A small text-conditioned image flow-matching model, trained from scratch: trained on drawn human figures in many poses.
Rows from block 9 of the denoiser, named by matrix and row number. Rows with one number belong to one channel. Each number is 128 + 32 x the weight over the matrix's rms, rounded and kept within 0 to 255. All counts start at 0. Numbers have three digits each.
# convs0: first 3x3 conv (model.mid.2.convs.0.weight, 256x256x3x3), inputs 80-87, a 3x3 kernel for each
# convs1: second 3x3 conv (model.mid.2.convs.1.weight, 256x256x3x3, transposed), outputs 80-87, a 3x3 kernel for each
convs0.122:133110126102088176139130114116118148087101149146131170174128102055089132116063124134123123147175120103193090120152125154117121119096127160098127155131108130145086125136102146083129154134132131108108141121139133108140
convs1.122:170127119143123127148136115125121134105117194106173111145186153106151129130143148129135109147107174107148096133176137106156141135173143132141100233151099090126098113120138142096182104126145079124128110084143112116134
convs0.123:196099133116098083131180100107134156150118152118131115166114150137094140169178169104211149189133133110076079129096119127142155135072155111106151112157094215159154137100155145172141156174091109145140184072170148130126
convs1.123:083115133142098142161125113097168145104122193135096089114180075096150197131129120126158118123173067133104210139146145140183145141109115084086095119123082161140137146066124066087061058152154121074116166140069107144147
convs0.124:093202107140101181166071136136117070101118174176178128191139153089120140121076151115130143189076181116114171160120120114091087139164128109112201147199124215149130149190118102172114189153194101090137169117089161146118
convs1.124:164133102094111158119141117156148112118134154141164223112253095182137180057131075120147061119091142180174099161178109109104071161052149127080111119141152178168142094126123148186113142061064139169136133170149159121127
convs0.125:156055137121227076108148173114111101107071184144144114142196072144119177202212140121139084058083197108157123105145146137155086100145163148086123107089049120164119133188085110137106169175190116212176085088119122187119
convs1.125:114088104169129081069097188157064076135113137138142136115074086127222101152110139072077105117149158088088186136105115111078190093154123125138090164138155154106118081129085134084164140086151107112061141110145105101122
convs0.126:141113139176105103119171093102136106096124143120036128168138182165126073118115075120123071174082079156112134130128100153161102133136149117127086141134198120118121156112049137076131091128078093133136171154144145150126
convs1.126:113083082143098104169063130086178139137119146144102157143085158165122137110100124145134164138202053157161084199140122131073155140139132132078179177168111150101085169129099128122135125164130211112165085163076090086149
convs0.127:116140135097155085132109084103138156187108125125157102166144131193130154141152112086132092168136136109140140117125088129137154172162156139152112147115081177174123069156120124081153156087118107117118125117140113137159
convs1.127:138150195116094133148045104121097147161044088115161118177125122117100089121137153115132187132079125144136108129146085117096152108153099113104153137185135107033093142164107081180190118117174117075160145147080089131137
convs0.128:128115132077117104123127150167149070118124124136089128118155129165118104100111126106101113157088129166106138121122130151166109126124088119150130157161128159142130122224128173146087082162144104189158125155130089114137
convs1.128:109193103101118142126105164129098166111154116131143126162119148150152144107119169155137100177119109117100093127101126166143123153150134138149140114098101127122157121071122176066115133075126119097131146143123152166105
convs0.129:130088185133131143112139107108159159085121169112119099100126059133117132093113179132119111125083123078138131143141103099172161102119138111168152154126095111086142120088087117129155130061129120165111093122147126139133
convs1.129:133143136145132120153172134158129134098139110171114085105145176148119109156205141151116139122119168157164160088124098165134135130152197100121131149084142169117134165102150161085108162158139150098126150157161097072128
convs0.130:127093140092146150198102163132047098136101137114064045098181143167099083091132197122187078078063098213166145134115063129127124046115160108110139102154119137158161121159170193160123108114104139115057116191138083156150
convs1.130:101161119160077131105093101105073172117136122126189147079078174179093102045112167095107113130242140177128132090129075190087084141066229128095183153177180142116078139194123155145074100079196110132122102087191162196143
convs0.131:117159042080143163171093145179103139148060130062160155179172183141090121081113131105133179108160142080154108086122197183110128107157115074161129095046036162163096125129161165124128139164120105052166130100150049171161
convs1.131:088102189066143147143150121099141138152141137133113119106113111089163118116055138165107196159110131111158099161096104152108108130137063109140133156141181131194139156077123107192179130130061146106144098114121126191137
convs0.132:121146120148158124140166097146128103135130084141121117144160137080110119136127099094132127093168157114140157132138128120135125130116137132152125117082166081142102118178151188084129140133107115122156104096129161082124
convs1.132:170144109149057096173170113168128070138127185116088129192116118133108135118140124137179142133111091110159171170125107213193141130118153091141178126156110138127104101184137103173173153101104122114143112063117171086124
convs0.133:089195117097176137091124113173147102068108157135113154108154152174142177138102153082149129148091084139138127140183089118073128081143168062156134069088072138072114175128103138241098126094134113094073177075102092133078
convs1.133:158147077128089123121141119139164162001144126180137162148140098074159105132097146077205129172112132191037170079097154117141127112117121094134165073137109157148126173131086120052103140128142154050120115128051175118176
convs0.134:104146134122110082138145141103144183147110111119123096130084142129117080145172080108125134103170125167139146115131115121120147119140132124133128155150170144117167114119100137173130092124137113136143108083121161110116
convs1.134:161182133110128112150084149106130124207148107127077122116075114123109081180149065070135137175159113116121147137122111114143099144121123107057119153134106122152117141119128143052147120093118147097076168102142088093164
convs0.135:109106119077135139126129113115099133126156107131104110158096102125138122097089139106078115136100148134144109101116122109116127148122136108083129091135150163129140163136131153087077127131148126094120141114079135108156
convs1.135:162102154117143122119127149129136127132124109144164106133098084179139174130138114139054153167107121132158124123142141116091109116112156096138114137135147132134110131165163128119119129130103172063130129149116142128099
convs0.136:134147129159103092142107112127142158135088103099145133164123151108119124126113149131092179165087151162204112095144117111102162158097133157135164154085093178079148129082103195114093113126137131134111190103141125107147
convs1.136:151134122142112129132165149124103161098153105115100146118170113131107090111130134117150139159115150103172130149143107193095104177110058171177124155191102088081169111124147117137096181183113216147136138131123150133097
convs0.137:143083137119097189134046165146114075108158127198135189108115141167131186057196096125168139109144065149167193133033144172081125149163120149126175139102195124153091177107106073188145131089103150108058115144178099172147
convs1.137:126123162107150183094119065122192104167090161186136125098065131091112122099109146088143122186067072142078112157104141125141120159096114137154124089153123078149165144171142116147171158238091135099145120114087198102130
convs0.138:101129151105135100133107101150090124152155165132104131101153132130097162198097111148101169111133147175127084168134134135158123136127148121093110113115156120146127089153070138143107102166121147130120132126128119057091
convs1.138:123071170094173165119158114128165146086137164185156127145156140118177149091086151133168087127127159098180120131080133057146109137057146127163114088167137158119130121131139096117138200041147105085146147125142139130141
convs0.139:109129108146147143151097134130151138116139126077119101129145161164199085178186094156168148111182127143140093117140148086139119145155163127170141122159159121093088141151131088145152127096125116126114153082152178199082
convs1.139:123094127073172099108118159142150131113125103151123111161104074161077144159165121140084133124032146156162118133154141125089117144157126150127138133074198117163100156157129096166153062123164149142089095178119151097122
convs0.140:147144135094142154098146117105091103165114094044142136127117145232147119077113129158182105174117138121085133106168108181058123142088095115161119140115072134102121103058132128183073156129109126140162100093114115155117
convs1.140:139079143084110129117126064137136138142154148143148127133139130092134138138196093142141157120115121118079137147160118089091110135105127119142154120111103147110087109145134135101042117174123122152111134132178134111094
convs0.141:116125145122075132145129117152133125122166165169153124087158115106054140110080086156092110087074149057156130142115116140095133122114132137109108130119109098145142096155059161187118104159119092119137154141132168132065
convs1.141:123161111124170175099124098160095167117104099099118161153167132136146113122149124124097120128143066147133182139057145065170126141065143134125113130155119102233109133104120160157133106145134182103085169109149150161128
convs0.142:146177193135132155133128102075233200175133136072128055161165135123112131097163148121107152145112061193091113200115153156186089137105144121077153101126102119082096105145122061088148096112220091111164086080117124135127
convs1.142:099154087174158074095098092150140105139117097063095094129096222128148113093151169203161040086140129142160157132168086137119087145162133126084135078113150125101131061142085079133185153119174069090115094127101149161174
convs0.143:143069063189093122046101103145177101075177172184068177160128128094128106204148153200110097162082128175104157152113131114135125121091131097000203120073070156181164111142100136122148132085108073166084130183118132120155
convs1.143:188087108129166090129121081123238094128108126161113135134116032150156180088145113097171129114172085143131008115106116110201184072065118123159135141113119066200183091085144150122163128136165140138110119113109181095145
convs0.144:108148086106106156098111175162152121087114150163170212083141121161138130065123120151148082090175136159023142106103133130125126150098138151107148068115166111123129156131099096104095128146173129169128076114121149119132
convs1.144:144143166109207151079141103161157169103187187124124122131142129184049106130130127128196168057117187181103083153105131122133136047144106101131070093184142116136217110155110123102170156153078149110099082140163139101128
convs0.145:119077148089163127206082126093128105136143110077114161099160143149150112153146114111144153196144186148144127132108185080171129150149123053166171192054093136115112119155096169112200145119170105160096091132120062136145
convs1.145:142107120144144126136083152150116116163147145106181137131098150148126122096137142134110127108081108167084081165126131125205118154090145129141132223139000110088116075119116094121164123139072099117163160140181138082126
convs0.146:112124062185106142123141138113137182179070089161175107150104122186086136135174183116134180121097150113110128069139130193057115135097156137073126180131106133114173099137125055127153122158148148185161214110111138107105
convs1.146:136189140140081128134181115136110133151169050115093131105156099070139103112149067136150123169169115032165134111170129077087152163099119116085140098133135087172109128058160110161151186109145117116120131178125088101133
convs0.147:093119127159097158185105185106079152171107178078112087149163096177157135100146153102174143090104097129159176123156120093132141153163096159176075090141138132172109114161153142142142096148132144085121142137172058101074
convs1.147:137136120148231106124156128127095098099157070121201196140098087142073100109092129099128058195214132141136074117130147140107072108156104084084133104130187186116144078121143092145108140102107203158115115073131146146150
convs0.148:114134116097122115127157135143114109117076142141104145136153121096132128063110138120117154096136127132123187081116118091102106153131119127137147062221207133154118157140142153085148171099135152110102152141086154137106
convs1.148:143109125070072111122157132072145118100136168132134104105133169061148145159109091135090142152148178084108112119099137177087094086077148131102147106111208144125107131130094142143112103137146149172127095160100064158129
convs0.149:108099161128102099158112155170126100126098071116079192139095117124171118140104124115143140163164137148092091145126128188103155126182160163114164115131101097146121154128093224154083090116114115083120128148149191089134
convs1.149:102110125134160084163138140157158158164125179109158069108134181148063095146117115119122129123090114133123134152148104186035131163093140103100106151131084167140070136121139106117099125120109120140116137130126133124141
convs0.150:117171132150199135117116203137148187146161090089184119098163080110108097119131102149108076220090172122128122097153147099095155121084062155057082104154094106132092118130171158138145166079061105159140136130159072165061
convs1.150:137133131128079188133084094124077100144168141165064128124140151218202138176122076160127124089124102155214091143111097112150145123141105143161120174075188084158151114132192110128091129149094168114156117095094192095181
convs0.151:128064136136140144101123108098136091087106131111141103151132152127225130129114145166138124133156099146109115172041119109176115171053146156031088154112105159117146143092051118111104129147102112163133147166099152083167
convs1.151:144139136170133128115123116116199107117142144113138141109205113106033200104115061126170160089153075151114126107089119158163161152108115210039116070126122136183124165119141170113205156120148084171153123139103119119101
convs0.152:104230145111164018108029116071098153148160058122072169171194117132145120162101165213128154163148112100132125093104111132204108166118105115107178059234171095168105053119132110180246088107138137117161114045147089126161
convs1.152:152114153117155108127116125106203118211067074120125155122148080113114147109113099109102114179112049113117107122128143187138125111167080128152123104100113111117183185114099009039154103130189171153103114173115148056162
convs0.153:117145121096246115129138121112107108069180117138063146149120138117100116139119124154114131086068133109175130141159112142149141114125131145096091103109114111126112142111115085126100114116107177142148165134119125100122
convs1.153:126126120101143180152138127118112098164124185095143149158109131103079161151114108155113120125138128138177210132140146131136159142142058126088132128023157151175126135131134102138133116105201118121138122116190131132132
convs0.154:070125092126162113154145095092116126125080155128110089145145126094100126099140108153120166118168156167140110110147164172154136082123134109109124111147099167179105117146107099131115151177162087107109102034112143181160
convs1.154:133132132053147105137119171125138162086112125110158141132081168063135196140135114122128102127135121115177117139126151099139083133099096097149109102123203101120113143100111147062125159166132140108143097150136102098121
convs0.155:127100143080095143118149112188106115079081123107164109093071134072122138121143170158078069094188082111116112078145161074094130150150130075095085071141161131042121148130142093084059175158111125158097106121153110140118
convs1.155:155189146063108178085160157061091155141126178130139079118159186092082198157156121061093138153138126168164056163165092123144111070136141138127156126131113170131128151117120187127087131143182123073167158138116094117059
convs0.156:108129127164142068121096093121132120112133150125120148109128151104106130128144112141158135126160125130085145116151161120134167135087145107123177095035132141114179192191152111074124119117114092131125150118145114106140
convs1.156:130139155130115101136148091121160158139121169125102112146170133165118083151055091125101108135087113090103120116146112062149113128136100147152114107165138067152151121174132105128137126125098096157128090116117147118193
convs0.157:122140128144081156088115089141167126132128144092105143152103146094059110085119120100091137107070113138162118146103117151141143132111150137151151153152131100152165119158081166155103134107159112153138105112166133088105
convs1.157:126153104133180074079119145118132169133177106157090139167145140121177141096127122141142131127120189108053108105134090115139165118106093183138097127136150142110115085132174138054058144129093127142158147126102111124109
convs0.158:128125187166039144087192123111136104105148175150059152133126127115129120085075111121109130086179067124160207149158121181159164063078112129182074109140222119222065091117146105145157156108168093188152143163132105091164
convs1.158:145133118154075169067113169150096157149081122128130177115132127125121130129150118117148118174186227152088128131066154124146136108205096161151109104078147101083126066148190133118188155173159134122141144110136124100122
convs0.159:120120101105119111162153110125135142111149130113097134147121126112124114147101092124109123128171148125123135123125139106150137116105108134136150134138188122170146105170098113150139154123187137125146119126056138099143
convs1.159:099121114135053160155155095130133174121103097091123160129144111218090093104156110146119111133166166137118076141161120077100140138164147108092134031113157094092163168087173089084161188147081117119106070095189105125082
convs0.160:161178152165030078099174114121168082123160198089163196173113178179151099107145150112128159134089136156079141162110123117132096140084156152131169157068092148164194117167147094166079102102082087124129111138119114155125
convs1.160:134113109170135151120130170125127119193112193127109128105103129124084055145126087131175165116147114165125092109163128132140110081136168183101125106149125155152083147138155106098147129082209132125148087134096141138184
convs0.161:136128114107094105134175142126122101122070142132100148110089093121113096108121167119127118118084051125131097145158120138137100148146125139142167180179020165150167159109121163214123140133145085087173099156103166150157
convs1.161:128130105127139154095063126081071138130135163131149089110125119127097132149193144134162128147106130137155161103160146159126145139103133123124109174123106209070089141151124143093072102109131102118114162052134133102150
convs0.162:143110147122097103131080113118095108149105094112114148106091129105158139133162141125158086142149131117128177123149149150175130126125120132161115178099153122185205096154141160115171123129110115149081124173129120074134
convs1.162:145098112122188113135168086102111148089234128126131108133123169106102058142151191147085125103127110084154123126106129087164078096165138092148148094178121096115119155126145086149092174062071112171091049094143154111141
convs0.163:144135134102141156118067120165150092163181149083091096167088193105101164057056067175129163049084135102180079122084106164136131159150122100168090083144088097184123054118098094188105162148190171116108159131084076122110
convs1.163:116128094090046112143113092150178083048087099177096120150179132069183197166144015185139159154147191124161119082123151106152099117143140144182112183125111112116082090101158139100243149116131165098091122141083114133098
convs0.164:125165066163156152108112120126113121095103112143091198162119094136130098149083186138147104113157119146101134165140118113138156121137159146139182154148107148127142096132119140118163153080123128174158147171118084127106
convs1.164:111121143091160138131149143165130118125137155126104121098138148159125131140152103096122138152114118140088134124125078176122169121155107087107143176078091084129168090132179113179153187077079165100182158134134098095097
convs0.165:149136170098176110140136077134127136126147112116086195165163115094127164121083100111094107133174180079064173116115120147081134119126110124132171149169109080095154180122130163107168171094122163085178107143083119127141
convs1.165:177152142123137150132151096128123188134117156137108174129168152072099110095072204104155222103139099167107170131115111152079138172127124172159150154194110111123120110186153117131094130111087100116145117066159108165128
convs0.166:171083121176094083141162192113110182096114143172045150165105108145179163118166129157114105100180176139148094082174158197128169125169195127072106132110144162107112076091146100125046173115156142186114148197120140164141
convs1.166:140117091123125096117123155091119123080126135147114162140097137099116126133151063129104094096094165089154148108114082091052096078073143179141139198123188117140083058115149172104198158169114097142170178155144132166081
convs0.167:149098156111147203108113113080105130135131082123079181089118161187156179148172080106078158132172100156149102130100123151129090160139161076127133196063104139121055133209130134119102188130137165110128143089118081060127
convs1.167:083146110103119096154114127141137108138143086089150129179044133029175123137167143153132119147151128111167125116152078095103174157108148160130111082104121125110180110152120149137133106107151122161166155143090134078103
convs0.168:130108174158088130114139112124087145121239176107089159106097128221041129191145096160150139110157100123164100123122121116166130141116132166129113122125103154110135126148093169111109124184101165113149155151103135101080
convs1.168:147087112121118172154061098139179143127100132093089114151150079116129094086108172123109174131143081134087116126036139147126086166131135124120132104073141131090093128104060140147129214085164160098078095107079116153133
convs0.169:140133160090185096139154132143152119156147081166079109127113142091099138109127141145114156169163098136115167115188094181013089121205171116178074122140204051098130114140160123126154129130139153138168111081116112095170
convs1.169:126136112126121118113083089096103153119105162157100067086057223090198150157169126104125108164111084148168109126121133194068118116140133057130158118112174136047150138169155121151166148101112117169132101144106119125146
convs0.170:146159174061104171157128067160116144109116203117107110141100159173138111079112112086148155148077107167117105071100130177113148154083077118073131175080066106100196138070166174185098111100139141145129178145081147073140
convs1.170:145119140100105069079154131116139161072094113139145143127118164142120082141173073161147080137119150101115192117212161098117117090101084098136119136090095220088098144150073081028140150065085119101122096076101128120149
convs0.171:156123170118116151100122070131120099120125122124121109110147151190127152096105090123166087156076151101158140131136151128130116136135112126090144069161121161092148129101104167086107167112105129138115150127117119152128
convs1.171:110091173153154113084138142132145140149121149144080097146135128155038127114143143128085131124191145137096140131147077124164095135116120121115160128163068139122133125156117102119163124200145135092145104168153138173142
convs0.172:187110110102112125106164132117143104118130122167150169129064152127058125121119161125112121170194092099094164124119176105096098131089102155098092121189105115117132114185128153076155116159160138148129134157180117092105
convs1.172:148102163151141155139102142156146155144169128114107141136171105163197102128177124097105109143089093099126130173117135183095056128122117125110116132120105136143143104138154130149149094103139126157096102137153134152109
convs0.173:127094122146120120127155126144096083184082122147134108122140142161156245129142153120169190141125153127138126120151104117130095126111154126155145138109106144040126173103150134111135128119157121081142128131114124147127
convs1.173:145194099168133083094129107169110087125066131157185124165064136133105116161051128083146136137142073061104125150177103099112122101103151111141163152109090171167151109132124136114156118152149084068104101116065179084112
convs0.174:129130138150160116081162121145172101161128147153141102083132125115164123149107104112109145144151076128131152144136133107135112141130127103099103097085103131176150089119204158104096135126117097165143126132126143128132
convs1.174:124125107158137098110133139128107093130148174141083132134142171158122161126082168142134135186111048154112112151092121110123129102173122113080131163149145133134075115125157095246060137084188134127122127117069195127181
convs0.175:123092140137055144126166139127099111146089088098145168128152125119100103087153135094190133100112079112106113147124143148144146101152126104172115152066146132080134143106158120092070059072102126107112149206129129155151
convs1.175:113079146083124198154139141147125152087208114121151135128087149104176156132131209130178120183155175155090138155097101137119116148104156108152108095173125123149091124141182165113124119144116131160130146093058145113078
convs0.176:100091112150101168116116156103120146080165181104162147143148117103096101175138145092140158033158091131099062139127105085249125160124099125141046123125128163169092088123111119129096150108094112239159166171119133170105
convs1.176:094121098203150168142187119177086094158172179086126133146046112103149148137074117165150114134137147161148196067202128140156150113098117119131119067158116141077126076111128164184120119124063113125104093106092085061113
convs0.177:114096118137116147099146145117084080138125127129111093130119141105133120081123070157132175099130131172160098117163146122093135122075119095136126096141135107185153173101162122129190090117157124110098122104128139203154
convs1.177:126114128099107131129158063104135058178165123125118119158127101152169181137170189136110133129065139103161046097190124135095150164078122116122123063149115167084097108150121118084140146112115133120133149127137128146062
convs0.178:128106133144097160125149145143112137086131127077154160189132116083146147135117149176149136146170130108083130126161108138146120148125119186127173100134156135067114190170086146127158121126140155108121103153074139134095
convs1.178:117144127157071088144152124088156063145164136106098136081198129104136166154055125113183165163041076129141132143081115042132141146157144152194081131055086082151071126110153093143131156078109129143094172068122117163130
convs0.179:112195155166083099144074124120084109105107038157158218132135125107126121103089165140115089202143152138130147128138110089178152162111103046151206073089129135115104182097199070137140172185118147122111166193161159118095
convs1.179:153127130107120165106124145105161146139139130110157236183129091142182170115156122125126170062217050108166145146116141151091141156139117199105100079134171105154148136075091169125189129119100112157112153104118135106133
convs0.180:150104124151133120142167106144120137127064131122160137092105112146204144118113209161161125107128156163101107133150144126107103122111106173149143154120116150113130134123152102102091155111147115155170152134156103136132
convs1.180:138110151072122103128173130131150141079140106167110124156125141067141144152150126143143127130145136117142157136131142127052099105176148136122090121085098146084128104154103146139141089171120112153120145163101105143125
convs0.181:088085185155181132161178084157103121113142156120163096145153142184170070142167122130134156192197134118143089136163123145168127122135079103131117125085160150081177095109109099115180119031186111099122109183162154167112
convs1.181:150062090112129177150150145171090159083124152106171113144057134172077135163146083181129076120056123122175128150113138091222085081109068032120075066123109113124132108162133134114120199136142132165147152096154122213120
convs0.182:129126096117154105152078099114138134116128222120181144124151114136171108151140115134155087094152211112152094112137142103143125106141142135156122146106236140143169113168193129108121110130181134121150141122160165113116
convs1.182:094114165095182113148158107125128125156158133126120141156110133131119161157092149154094110114113053183118096127113181126166092157111115127115098083147135143158122077106095190199038184072122121146120066127059150125188
convs0.183:124096150096137120128152108100097137181080139115088064119146072117114145113103102146149180060152122121102114114155119097140128156119123185113124159051129078127161108136111138121155124125056130139121104120132105128154
convs1.183:148107122102103126121132090139144102153134136168124132146125143143183114148100129137121111192130100097106187126100145174109146130084152114147145141129078170108106162155133087161107136127081162126065140117118097113141
convs0.184:106105142176071167120063150144113119178124170087103101114153161127151120122110111108141124107140139099083145114107147135153101120091130171166132164082062117108110136106141073167153081119054083124099132133154151087111
convs1.184:146124097125174167133107137106154081148151107075120113104139137140096118064139108140166199112132181122149107139097167112092140093119186104088201134161091147138127186149110114107139113165153139116113091110204099098140
convs0.185:183117149125108117165141108135123153128071105131125097105073061189133117153179127120137196123127119062141172086145112115135210107157148110172065105143159086104125061107018159141169130157137109093126139077147150110150
convs1.185:117116103162091060090191114159131114127112153108108093144054138179143124189169169121126147141101092141116143137122123176122147156124117097120047083105194153085154155130137078100164209129153083101144095080079085121124
convs0.186:127125171123156166128143161142167131126154084195185168146108141183113107172104142105170135124046119112118158107149115149096149129145096115106150100107145101054134141127132129134104136099124160124091139028124148125106
convs1.186:138140146146111128147159114118090114208077161124152112110158099111138073091145161179157119043109194112105106138160106127118130136152096099125186101122144129129117100144124175121109153150161155110081121108128129148107
convs0.187:163170107142071173139111129150133137134157106147157094149148134145156156162118099113156157100096077169116142125105124133142129105138179105141149170131135096155169059153140101140168158174142196084136137130114177154093
convs1.187:155101112152150107118136128128085132080117083142156140129152100090070175111173110121095113164101180124126087162172115185047125139120077128149166133132110099141107106112121090160110139133161111143143118154133181129068
convs0.188:137146101133197140122126120112104144125113119130137093112131098133055146128097104179155144126123105097173138128095148153101139131127131127111107161053094118150170136147051170150147104139125110161139109084156126135122
convs1.188:124132128127090156097078135112170156101167188132122132135136153159106171117151153133159179111148134081123174084137170136110137127091089152133137143136100145128133124139139127121089108173141145177146143158196101106102
convs0.189:132103134058161128124127120174194118174182131109102146124100086158080108205159119098127143087209160215100064117144139128109101155094061117180117158114178080134093117095131094102168122089118139108104113176164124125140
convs1.189:159130091127113144137102162117099113116113132151154130126060113126146127162149128118143038120092069048183239086165086164055167115122102085151161146071097149074097090148148135143197140189111138104129091154154157092165
convs0.190:156129085152102159107154102149142103130105086112112107182100118130135081125153133085155142094160162164106156128140102131110166151116093088124145099110117131107078127125178146078105111098144126197116110133116102133155
convs1.190:118144136142113110108114089137097137136139140113068135133149155122130120118102113116105119137170095161105157112131127148158052116109128120105119152156155119109120117161107168086114117138125104143118143123113131097156
convs0.191:122138167160135143159146116118155147124127120161107129140151134115094117072096167117126115136099120169101130137155138121111146136122143123110129146103161148131094155097158108087118219137140155127127114109137151129143
convs1.191:128161135127097114094089087155124109156099147129134129143133112151072127113154163128105136108145161146092138148097135111170101124188088129147118088096118140176184134125113096166120137145210152126104103125153114133134
convs0.192:129105144149074142129112146123147154126092051118140126127100106135170090052154163102142180135128127131108099132114141118109149123178127151173108164153170089110121148128090157145161079173155100103116169157118093080129
convs1.192:113122120099148134123168085161139149077192103147111139082168164127076131188132085153154080152150187098144132157119179184072113154157102078171139121075070106160172117112122104119155163153165108114116136136119140130161
convs0.193:142103070060127133101132102163111149142127115174047104152111107113149082121073177121133105137121115130046100117170188137158121106165144158113188178179126169139106196112130121219177133171127153182146129031122174120166
convs1.193:115079080132120145185113106121156182110200123120079165150204107129175141126210119112169122183109123135108131159112113136181107168176185177080185109127027104093103114082128186060079125110086075080155125155124151080088
convs0.194:128136166102134148189132140099122121132151085119155143086121076110182146107133156127177116104104141157097125154161133138108125161136127126140164177130151134088146126167169147098119122071181098179115097177146153139084
convs1.194:096101085087136126154193126140089064109130207127101092117108125057055158225173231130163101039156149223138101116158099117135100106119187107149114124176071098130187099150143215195145132101116138153120137081209136099206
convs0.195:085099148149151130211133208178189075122126164132234188165156121075137150159125113116185199132105140123103108106119159103114145113158086168128166117112139130128110147106120079160119127123152129113188128226146123150117
convs1.195:127120145129163100158151125114110131057110143145025137173142110116099093136111086176188129136143108087130080102142149104090112162111113149126201116144141183146079125132091187136145105134165136097133142088172121137148
convs0.196:099129132103129114134101132143087119154150087082169152184132106094116094153167171132102115161052115116128147165134132114114125122123118176197141140111147118132148150093116124109113130106150118115129129112106118152102
convs1.196:140103147162124091120119150120093121098210163129126114141078064168204120152131092125113158126166149195136066114123126106161143156146133093160095053154148107125130143140163119169104181127076135124088165097083061122095
convs0.197:136124143123136113121114103104122090169178046148143181135132129163138108192124123111138127108104146163205121115120148089132169157098163113148107142116172134172126117143147162105093119097116154226114144085119144166116
convs1.197:151157181150148206097121125147154076206142153153117161154134103138091072067164169099092139093131162141084098097113125126082131134100140159145148157108142187049146137149165142190073119088136125136142154182135149124080
convs0.198:089123113101085156098154130075098097101166247148164145134138093016139137127194177181090126141142060204146117151071140103132216127181141073135191112111145069183130132145105080146161135123106122176151103159071092174181
convs1.198:104165107136090137115134115147173078058149077159162110121149090127095175166138100094067131136117126132136138121153086184128156152086116148109198199181093149133116110163195112115092157172089127141134187156154084136131
convs0.199:138090209161187139176101102114155126124115122112144160138133073157180158105063046173164085129090112128090164139124155170088132104144203079133079103131136101147113063136136115164117166173125108138157139092146139126146
convs1.199:096121090161091176114144136102198152119087062169174140131156171141113106184120141120107141076133170118157106144145128145158130133104108119121134089138101106168161174111075165134153114138104164097100073123144089123161
convs0.200:121144149140093132172118149149152116143090130152140160158127098102139125118113089082092113110109164076180113159114112161138113112104119083113149147165053170096115097134141106145122131121082116166096059155119164080144
convs1.200:110155163172150116092116130168079127137170088133114158166119204107126156101156101170106164211110091114128126150132152097147135138132127127078122179138151068155110156103080134155155108186120126130116094130147077112120
convs0.201:123083180151080080083152137112106100123074125079182148182136141185249105075113086015101150177068118046163100118133150125188131167151143131152144096119096131124112144152131163120167119084104127123136119034184084133167
convs1.201:148097182121098126113137140156107132169136140082188146149081158153046080168169158150155147131154095099173212117119098127119164159175139107193081184156062154064137117153101145111097169142144141157102100098108139097130
convs0.202:153144156090116111147130154104138137131113123107118130110127166130101130092130121101122171132116173105065076144110135114116130104132118100217116108110144131149137113157208137203135133087153120105148093184141123132122
convs1.202:120126107166189163087159152139131156125163165140138131115101172135151115081099175123193149060207150057059116146159103084116063140133095148104118112112117141111162082159126162115168098090053143097098144063125131191116
convs0.203:112100098087185079081064170163128150173083147107202135117140130128115083170198090053138109160125109158106141136146190080094145171073131219054149051141156121144127111100115054093146140169144138151132158144168179098095
convs1.203:090109125128182131165153157131153119150158118158119093143113114128141168100167118134192131126142100153140136161203141152146094094145117137123121081158139109171053099130129206100164078178130130160126124116160104158089
convs0.204:112116091087181132089169098134154133135094132093123114145150147058171185119163134111104197128184114108124120096156110150098129089161064137135162096136126166099141100168154141171169223152105114173135131086134124140059
convs1.204:097116128139170149103113105138116187099155156152149119154128098122116205095102141166146059155046154130196084078163145072201182116131123191160140076176166159178150094111050137097136138095117154095134139111081100130129
convs0.205:158122126143092085072196112122149150153151140135135142125173110182155156172129115129100145128160125110110072111179115147105099136078130161115131122117106138122167086105076099124158097072128087079149162146126178119159
convs1.205:097085137187110122121119106166150140157161053113087104143113099087138116161152137136144099198118098110148143180086125099151113140111120132081148161092154143136130131153147075129147107144202126140094102144174155128113
convs0.206:157149167119132129097100159087136165144060083140118140090125083151183175137133123070183087176172123101102098149159137094125079080129132118110104159167167155161189110178129149159152180142107076101106111087123114113129
convs1.206:114157076163118119048151109105152146139090205108127094139115138099080141081155133111112216146154042146095123158189150089138143085126123111135144100106134099176119169118088113113061154018205131134129143085149131140103
convs0.207:131162155123113212185179142154154130089180152203130135182098121041173121102103098171092172093139122161143151185101089121115070188130108126160158116115146138098116104094163115141156111165173118135133157248108145086119
convs1.207:151099128178135174079116085112135058150087191143180140133172171096056158126199141089089147115165110143144118123076123133128161144115135188148113027101097044124199128120104151101154091144122162093149137091091120134154
convs0.208:114103125154185111140155116118102063112124158184105172148129112087147145159153177132100121139092061146133079153065155147091065105175158088142104108087158052160184181113133049085144126156131127210103188104157175089053
convs1.208:112133069132087173105124103087119106093149167147117147092138149123085152096172144099158126125202141139101166145146116113093122133167140131103183060113099184081147123096123147188161113071142103074190097181121145081139
convs0.209:122118109096100137148150149142105226079074144143210153203087142073153115065056106082121153141137074089138158131144015115132103117084117179132136114147101059097177098113117165098161082114081103141162171103115140108113
convs1.209:160110093159177126114162134164106162119197157154129132122125108130160118071090140128184139141160132084079109141100138164103125098138118095143125103101108130115152193129099116098072163085157183152114144127099087049064